python train.py --arch="jasper" --model="sound classifier" --dataset="struck, bounced, scraped and rolled objects made by modal synthesis" --train_examples=78125 --gain_aug_db=10 --time_shift_ms=50 --n_mels=40 --hop_length=160 --input="log_mel" --spec_augment=false --win_length=400 --targets=["action"] --num_classes=5 --norm="batchnorm" --hidden_act="relu" --depths=[4, 4, 4] --kernel_size=5 --stem="single" --widths=[96, 144, 208] --loss="binary_cross_entropy" --init="kaiming_normal" --residual_init="none" --optimizer="muon" --muon_scale="original" --learning_rate=0.014 --momentum=0.95 --nesterov=true --orthogonalizer="newton_schulz_5" --adamw_lr_other_params=0.00087 --ema_decay=0.999 --max_steps=7600 --batch_size=512 --epochs=49.8 --lr_schedule="cosine_restarts" --final_lr_fraction=0 --warmup_steps=220 --weight_decay=0.0 --adamw_weight_decay_other_params=0.05
Rows from block 9 of a small sound classifier, named by matrix and row number. Rows with one number belong to one channel. Each number is 500 + 50 x the weight over its row's rms, rounded and kept within 0 to 999. All counts start at 0. Numbers have three digits each.
After each channel's rows are labels from the 100 clips, of 14848, where the channel reaches its highest value: "responds to" is what is common among them. Only what is clearly more common there than usual is listed. The data: struck, bounced, scraped and rolled objects made by modal synthesis.
# convs0: first width-5 conv (model.blocks.9.convs.0.weight, 208x208x5, each kernel summed), inputs 52-103
# convs1: second width-5 conv (model.blocks.9.convs.1.weight, 208x208x5, transposed, each kernel summed), outputs 52-103

convs0.44:501503578484536428469432455489550476501521558504473492477532568413533474520470530481486470537460525542606467493470543540452567440486426517474545540574473501
convs1.44:515469421488487486465507503548533537441459418526469464436436599424546465520489478449461491455377481476478469554561547507478510484542520469462542441551547529
responds to: scraping; clipping; text has "clipped"

convs0.141:455495557475479519462518551539444522404567466456549485500510540583483486498526545466509527493462411498431563487600496517486476367522559438551568474550534516
convs1.141:485465504494434489618466480454489592497494551499472550503468516557503444539573522491470412481514539410473509504446533479500477567626435571487516360494573492
responds to: scraping

convs0.6:466477455500499429515454525491486543484538489514519564628476475554524566461527424443417516472581500485407519560466499471552361522464488445548406511554538464
convs1.6:514476515487533469473486438440497389500421450460403495467611497496386530517508519524599553444569510514520463594490507488458474486555504539520651573480442607
responds to: repeated hits

convs0.133:541533464472517455538531373449523515572528484485542510507478475465465524506442478487491518488551569508413550496455446493536471462536511527492417409479518530
convs1.133:583552622486520442496478488502489469491515459554459436487501490477552475480405548555518509551443540505444512465359496510541437525472598486528477538472589471
responds to: clipping; text has "clipped"; action: one hit; glass-like damping

convs0.19:459544511554499517422409496517492610548483468612474479470579495478486558471473444473502526492584512455566486464480466501510483474496527551397519583463580445
convs1.19:522562487559531435519516462397469422502577479482483489488383500476484480556486562460468534448466481559534592555505571457583511491466490481480379483581493472
responds to: one hit; glass-like damping

convs0.92:625516389550591458451613531531551529405473521450471460326496489537454520568495562470463472491541493507509542472484471541542583462481513414493443530558479423
convs1.92:514462566508411540446455516508490488425428460467490453456481505431476478430493406472528485506384506530559477398484465539428492406531497475451466536482458506
responds to: rolling

convs0.37:452542530511531466462422507562488586510493354471469508513461551526535367522493550468516421450529548498549464458528459465428432585478517570484566537415600520
convs1.37:553501464525472532530472480521461579518477460578442487416436414578453477484503434570496492440436459473409524574446608409499569532505554548527550421584536452
responds to: one hit; reverberation; text has "reverberant"

convs0.199:551433555476579458596491451500507522579524518456495456408438568488486456502517493411407437563445560535457504420522495480476513493454540502481514461459451430
convs1.199:427482417525506551486521579574555480364580504445438407518612411524624432509503501491473555484434473512491421447458481441498515430495471540425465490519418535
responds to: reverberation; text has "room"; text has "reverberant"; rolling

convs0.205:560495401443575419589487470439515462430502494504513403480500489506487516467434479398458433464439476491421562493394409550425567386531447577512463434495452512
convs1.205:484413569528406403468524450474558516418491543466501542571532476477509522551470551448451487542566511503465474420532463472499542503421484583460410481494462466
responds to: repeated hits; reverberation; text has "reverberant"

convs0.91:533526473450592505598532689524468546529455449404492475503546458514523527520461545417498453553527485583418534419505537513489605479481475400515444420528557481
convs1.91:506435460499417481544459470400467474468466469493523551522402427563435529441574388499370380483466447439488547512474541396486533400448475554478437517408426426
responds to: one hit; clipping; text has "clipped"

convs0.155:493542588527479474566480485545453528517624557506534530497365500463428529416518500483543554469596583527476473525435523462485447386472521483534568554497509485
convs1.155:425466460546483487466456412455411483448457497515504573438500523508491484500425470483460490479486425437380529471426549604575547417507500532602569526503523499
responds to: one hit; string

convs0.131:488481477564507474500519515499513469530542495425451518480345528501521451391485436447455453482469530468489429462481455532502443525530504420480497521498478519
convs1.131:508517484525487502466571497471559521537438444523546503536468456501547509487484470536598431554549595469580352453548538497542532483559527567502546459476568516
responds to: rolling; scraping

convs0.93:536469621526436526532456419519457499391467550510508492457557593533479586471589451491511557515524508520410492520451529579473480450531490504470413468522539435
convs1.93:502497390523508440420552592467450450533458396463475454445542502527514533517460465515490486521480533547431493433447565429498507431478476486518404444460458418
responds to: reverberation; text has "room"; text has "reverberant"; action: bouncing

convs0.168:570500530486457398552547454455491533483472535497494374529437533500442479512510479425531431487438493524510478455507488553471630326499552418485503416472482548
convs1.168:470470540480451532494516495479519439506394450454458509514543483574434431479496493543520580559477473482541569563583522456447515500472506591488518482540464476
responds to: reverberation; text has "room"; text has "reverberant"; action: one hit

convs0.24:526553470444447461442419549603545529482437514465510491577536439561446490448452522478536579482509551547489456499441544458435565427500522501485478517478449464
convs1.24:438600457537593474529441577436416455477519491477408471436491441440518534503527444499445446521491505546389498482571552501509519634485497497589525507484538563
responds to: repeated hits; clipping; text has "clipped"

convs0.158:539574516492549556449470428470517549501524431506451522574559562479453496501417552549463415437477465487448552442467481584454532367574536438405546478507483471
convs1.158:415498512489376546555538461586517477521465461546399572461471408513463543496462411491442482466428436477368500496471494501506505551584484550450593480511439543
responds to: bouncing

convs0.130:502464524401480458586506434541490484530429496460515439491503489479529517569432459525455460513529501446359540531532452471480464402507445457520517435514512579
convs1.130:491441491538439474504474432511465603429566506422377445494495515526523492480451460483509544469399502492426475532462467535464438546499514537536539506418428518
responds to: bouncing; reverberation; text has "room"; text has "reverberant"

convs0.174:498517480506465540529639460571466518516513444523479600492437536434466474476501398472413505554447548564624508490471511520476471588505441570404472451476493458
convs1.174:490479474466510539464419490508507481448520606489466473496507486514595476461549574473514486514499490538545383524427513421599487455507631480515482486507547523
responds to: rolling

convs0.23:478496524567496569494482460510485560419499491456527422477457425587520520452593409518543514579547480422551399553479577493469472505548421551489532531474511550
convs1.23:427525538469433467476430485439462515486496495534491487569505438474532515457344585531433502452525455527438467493436489437559450479474531463483442465468459497
responds to: reverberation; text has "room"; text has "reverberant"; clipping

convs0.98:559487501343504529525422436487547420625477474527466468446523454520530452469444496481448450502427538454489462405519421413525514525564417476474479442468514513
convs1.98:434537527498460529521467503450499578481589478461435429555484347552444396536507535479545452549505563554425486453497384481505451448523484454527516466415475476
responds to: bouncing; reverberation; text has "room"; text has "reverberant"

convs0.34:525542501485499430526524469474521581443510522513495504534440399483520501432462515504606545467614550464439506450445484544504544486519475504489548496528440466
convs1.34:484499490466456571499481455492422541520399569497451551478489529390466494506469483507390456579435453468492498534539544468542445463462388600501490544525415596
responds to: one hit; glass-like damping

convs0.196:501485518500552480463538502559442484408533552457447479461452486503493481487487488485478476484487512441447565437454574578468478396449556539433495424401499394
convs1.196:525388515563441525506645525418538468485503482519535498502427519525427626425620428472489369443508329516496523418646585510421536470392461545593457505469516473
responds to: scraping; clipping; text has "clipped"

convs0.32:481422511519515514527478504594485429554469439500548419520508471588399509553483481529511495563457458523521577582458533470507480534482545514562556493520483554
convs1.32:517558547484468432577416428511471545580493408489477598494477550387432535485517545506575523492564489551515575474483468509557545537494491533485438623499475493
responds to: rolling

convs0.59:507549514502414524504497455494551549418489583474475497462442471464520557462396464534528452535539556425596449547510568550541556554488537349466454542545416545
convs1.59:534455456491554462516579502520498490485629488517559655495490503540498533522441508510522499494470472566461514583542602495523495494569536500485438539559486593
responds to: rolling

convs0.56:409519466578479434562508488461570490444560535515492557558478398458431531463471425410429453552461437569506473476447496483526419498489473609544508504508499426
convs1.56:430493478493494477505512505452468461502425459481494546415449509435489459488376540524393443470443512450399484492483475531381540457481490459538404473417445518
responds to: rolling; clipping; text has "clipped"

convs0.107:483508458445481487471504537504524583505534497545601522414393421446514619404498528384497476534544531482425465520536372448516417586529432545544445494499423531
convs1.107:540479541475541543502532505480480588547359533492561484504530513471441468525423422480501494495443491579491542521492576562545569384531471483491603338591483444
responds to: one hit

convs0.46:501476464431464478488485500550428475468491587530513504482494567483447503506589479430459547445542492522538514530512546565486561447502543420424524503407469504
convs1.46:553511469484534510453555571455472464524498494438451477476575562557563544504468561510494440526442503461443422537510485415489511539445540603574535509497521470
responds to: repeated hits

convs0.154:426510459519484470517432590520466584436548570511535485492505517548522481455436524450526528466539501444556442524521472521488426458440455523485432527510493486
convs1.154:499514473570500490521470405439480512493507482500560551491434420420472546413548563552529529511540507478427464493513482472423502435464540457554539588488519494
responds to: one hit

convs0.96:503518501448480469551444430457399533525526508475475528506536440529560471478600478561521420489597599477577454460539492491455451504543555601564481475519508438
convs1.96:532521505433482458485545502482544509536546489458566488519604541510561524563513502440614527583513576429534408530581446447458522535506410412639477507418591514
responds to: scraping

convs0.182:410499518505446493612491493527454512493433416503479549480493569500517502478527506564510518502607503523606463578508414485527533526557576543656523485528501598
convs1.182:457545571541516477429413467379524651629509465492456443517473498581483415494491473516518456529515465467472357471605540435461415520567509476450492520365494486
responds to: scraping

convs0.36:500497570503514438534406500510433526475504496484458442492581497473527523509486514455517424462545519561592416561443528554478464547489510530483438560527506554
convs1.36:466480513552455452479485538514494546494492454485572499477469544363508515568487492515509387510414496435534562425458556539527533589448553614367475406401578483
responds to: scraping

convs0.14:477570495479487510509449478532489462542501578521543513431562541605546611533510535456545502495539541463496491538491434514492412469439467403543534592481521536
convs1.14:481446476512489384447521417462539628517510513525497462509455473443497490490478549550512493502536502487546559436439535536456422532590430573497492446489447511
responds to: bouncing; reverberation; text has "room"; text has "reverberant"

convs0.99:494576451458539383534475520465465450432543511534516478429530473466484461497544557548391532560506552511539437490352542453459536460505440443447488521558442391
convs1.99:491412461484546454507413545444462556485540419557498454434415443439516469472474502461504471532508495541458440518451582478442524377422518526548470502418500558
responds to: repeated hits; glass-like damping

convs0.7:535520534533392478515487455540473504528550473577513517515359513432534496530531499486528544471528502439418429557582500486557489451538447489517557512481542440
convs1.7:518551490509513514496424482472450545464408540481478529422476514455494439491376435475525442543514461539480570513476629465548598402525599512444547385537575556
responds to: one hit

convs0.17:467507477558467539520642410490509490448444425536526550487502516473489646561455515472474521565533472625474584469477490515446505524420460547473517499408503393
convs1.17:538437517526577479524412492473582449535556479477545563515535461566533533534470512507569520467450546470497431472445494467638580463519484553598307506495435484
responds to: one hit; steel-like damping

convs0.5:434490493584474465542572531545405503473386541555590553450432476477500582511512527514437551511483573526460469423494502496443523544549535487442513508441506466
convs1.5:541515577470560567523572504417430444495548528478541572470592533436507501504516459536587544638552481487530544604538596496539492521489559446533461468493477487
responds to: repeated hits; reverberation; text has "reverberant"

convs0.102:574445504523496492526553444471583524416467504506429528500482481546489518487508385486499517509465410427456579542395529480466426531479591538525521436512481547
convs1.102:490547533493529480541573598441538428510525561476526571506499412510539498501544476560465507543460579477529493550537477484442475527466506494497537460468544489
responds to: repeated hits; reverberation; text has "reverberant"

convs0.202:472462517464459539534425533507552411451475473460451537535505366518463585456474444598486471486406490424469560521524429554490525483516538470505540474486506521
convs1.202:400417494502460521557511446548493516510538452499473569477388495436415467431561474505498617436584567528431598471453442457502482445540469504497460581503523518
responds to: rolling

convs0.1:538478511473512498447419595589475515412460515532419473372465504438459469463509551509491517462506632476477432362530501579477560519459426608549560490555453534
convs1.1:476429535498453520484541477409476527499443449523553508500456448466406479511514531550587573470547396409417399514478467393512496395483433495498497453473466497
responds to: repeated hits; steel-like damping

convs0.54:452524460600490500600462560449425591530429622551560564475516501447486523536475512435505538484596516566587424496556419479528480413498543478454479550524451418
convs1.54:473557503535494474474556523446515516435541530505508613463503534542520538476552478507554529530526602543447504547462471507491452378475420506459482494494499446
responds to: one hit; glass-like damping

convs0.61:441511549374390497425398495525506488529491656537528474456455499507506540518536474457567522467496484536486442465562489430469544450472457465437445574446541462
convs1.61:543482568488479508479439568615463476448548436442434510476512484488467488513488500526483412481463399499426477543507561522634506498521471528486565471503498603
responds to: one hit

convs0.52:484524477357512441551478510490474506484507450486496429462527536492485584557516519443471474563456548489453474464572532518517556459516452488443573546464500502
convs1.52:498487476574421469472556444407459474417528463499438529527512507537584389483444559556439465507469486521481443484529575457501586524407453559510621410488514432
responds to: scraping

convs0.10:535551564530457433519527413496526542517443468517556553588441539450484426470588583472439527444466551525509597561534630545449580447519512425469569503519493561
convs1.10:482460511518520560523454567434508530436427488485471520460518468496531390511569523425458506468499528430504525539505524464536447501552456572482596511520395503
responds to: one hit; pink noise

convs0.79:431556534523536440519497497471539498492510471556441509511522462435483391555595509585484458537433523538551420543396508409479494570494512432492442527524560488
convs1.79:522535409479465535505468609499431455563428535473391592542475495445494415430500445523501443561438459547551497518443506487461535427367582488590478495406433548
responds to: steel-like damping; size: large; clipping; text has "clipped"

convs0.147:482468552429521510480453488490467526490459517525498530551464477424513494501509554401438557538430460429494490510449547524543526403494460519517442420476457483
convs1.147:555547477518495479507571452447455418468523559429452475425512387492491475518533527498502501523550583516435521484514517452503506543493475542536476547496504475
responds to: scraping

convs0.55:493551528475512514601451490489406535436580483577582534588481442421448509495476557529509524521529481463380505478519512402511636398461478483545510466522487463
convs1.55:585447499514452490539585512505565489489509497510419493515523534466560556490503466518491461445545440538529464423525598514538454522477595592495445443449413570
responds to: one hit; clipping; text has "clipped"

convs0.207:458555491556498523462542413441485482502534481469531531517456438520445492439505447515479525467441432427374515494419520421514412451451437510455480467568465505
convs1.207:473420505483485508485470436426485502496472514573458530488468535430468487558548429448464537577463529510551515408541354503502522493473497530491439573466438479
responds to: scraping

convs0.185:503523488415435549470396502501505413549471473519553470511570501561452518510451494452456448499478519540518532490471531461492483454546493488493480475535392516
convs1.185:458563503644464513567525576512451551521483588515409499511501557547546536510523542432537483562531576526537504483517497503401467465480456541401422484520493588
responds to: bouncing

convs0.194:502494435550474484442549485398535540410422523394620549492431412528489465495532504439445498486549487453524524485476598517535456441549605411537456523536561521
convs1.194:485471489486462525516490484562474495464476510427515533421526501488505518485508490478607492556478503431456511527549517515538524510556559469552498611500486491
responds to: rolling

convs0.115:593481515505471538520536509598546612444499446480497529513463505547461485437407492553543498443574542517498465506529576522414592394532573470475465487555521529
convs1.115:543532434552547454518563501515452442473499572470583591458506521485532524470508478504481561558480432441473616506488558449561500564471512541522520600567433490
responds to: reverberation; text has "room"; text has "reverberant"; clipping

convs0.87:456515493484414439502414423522437499528514565543480501511490489603507557413463488477534583449533540481418487559570437443473465500489457520467503445560585503
convs1.87:407475546376484504552531498495464543506443456500523479589429505473520548495388500457425447428535523459488483479464526562567488588502574494447649454429476488
responds to: reverberation; text has "room"; text has "reverberant"; bouncing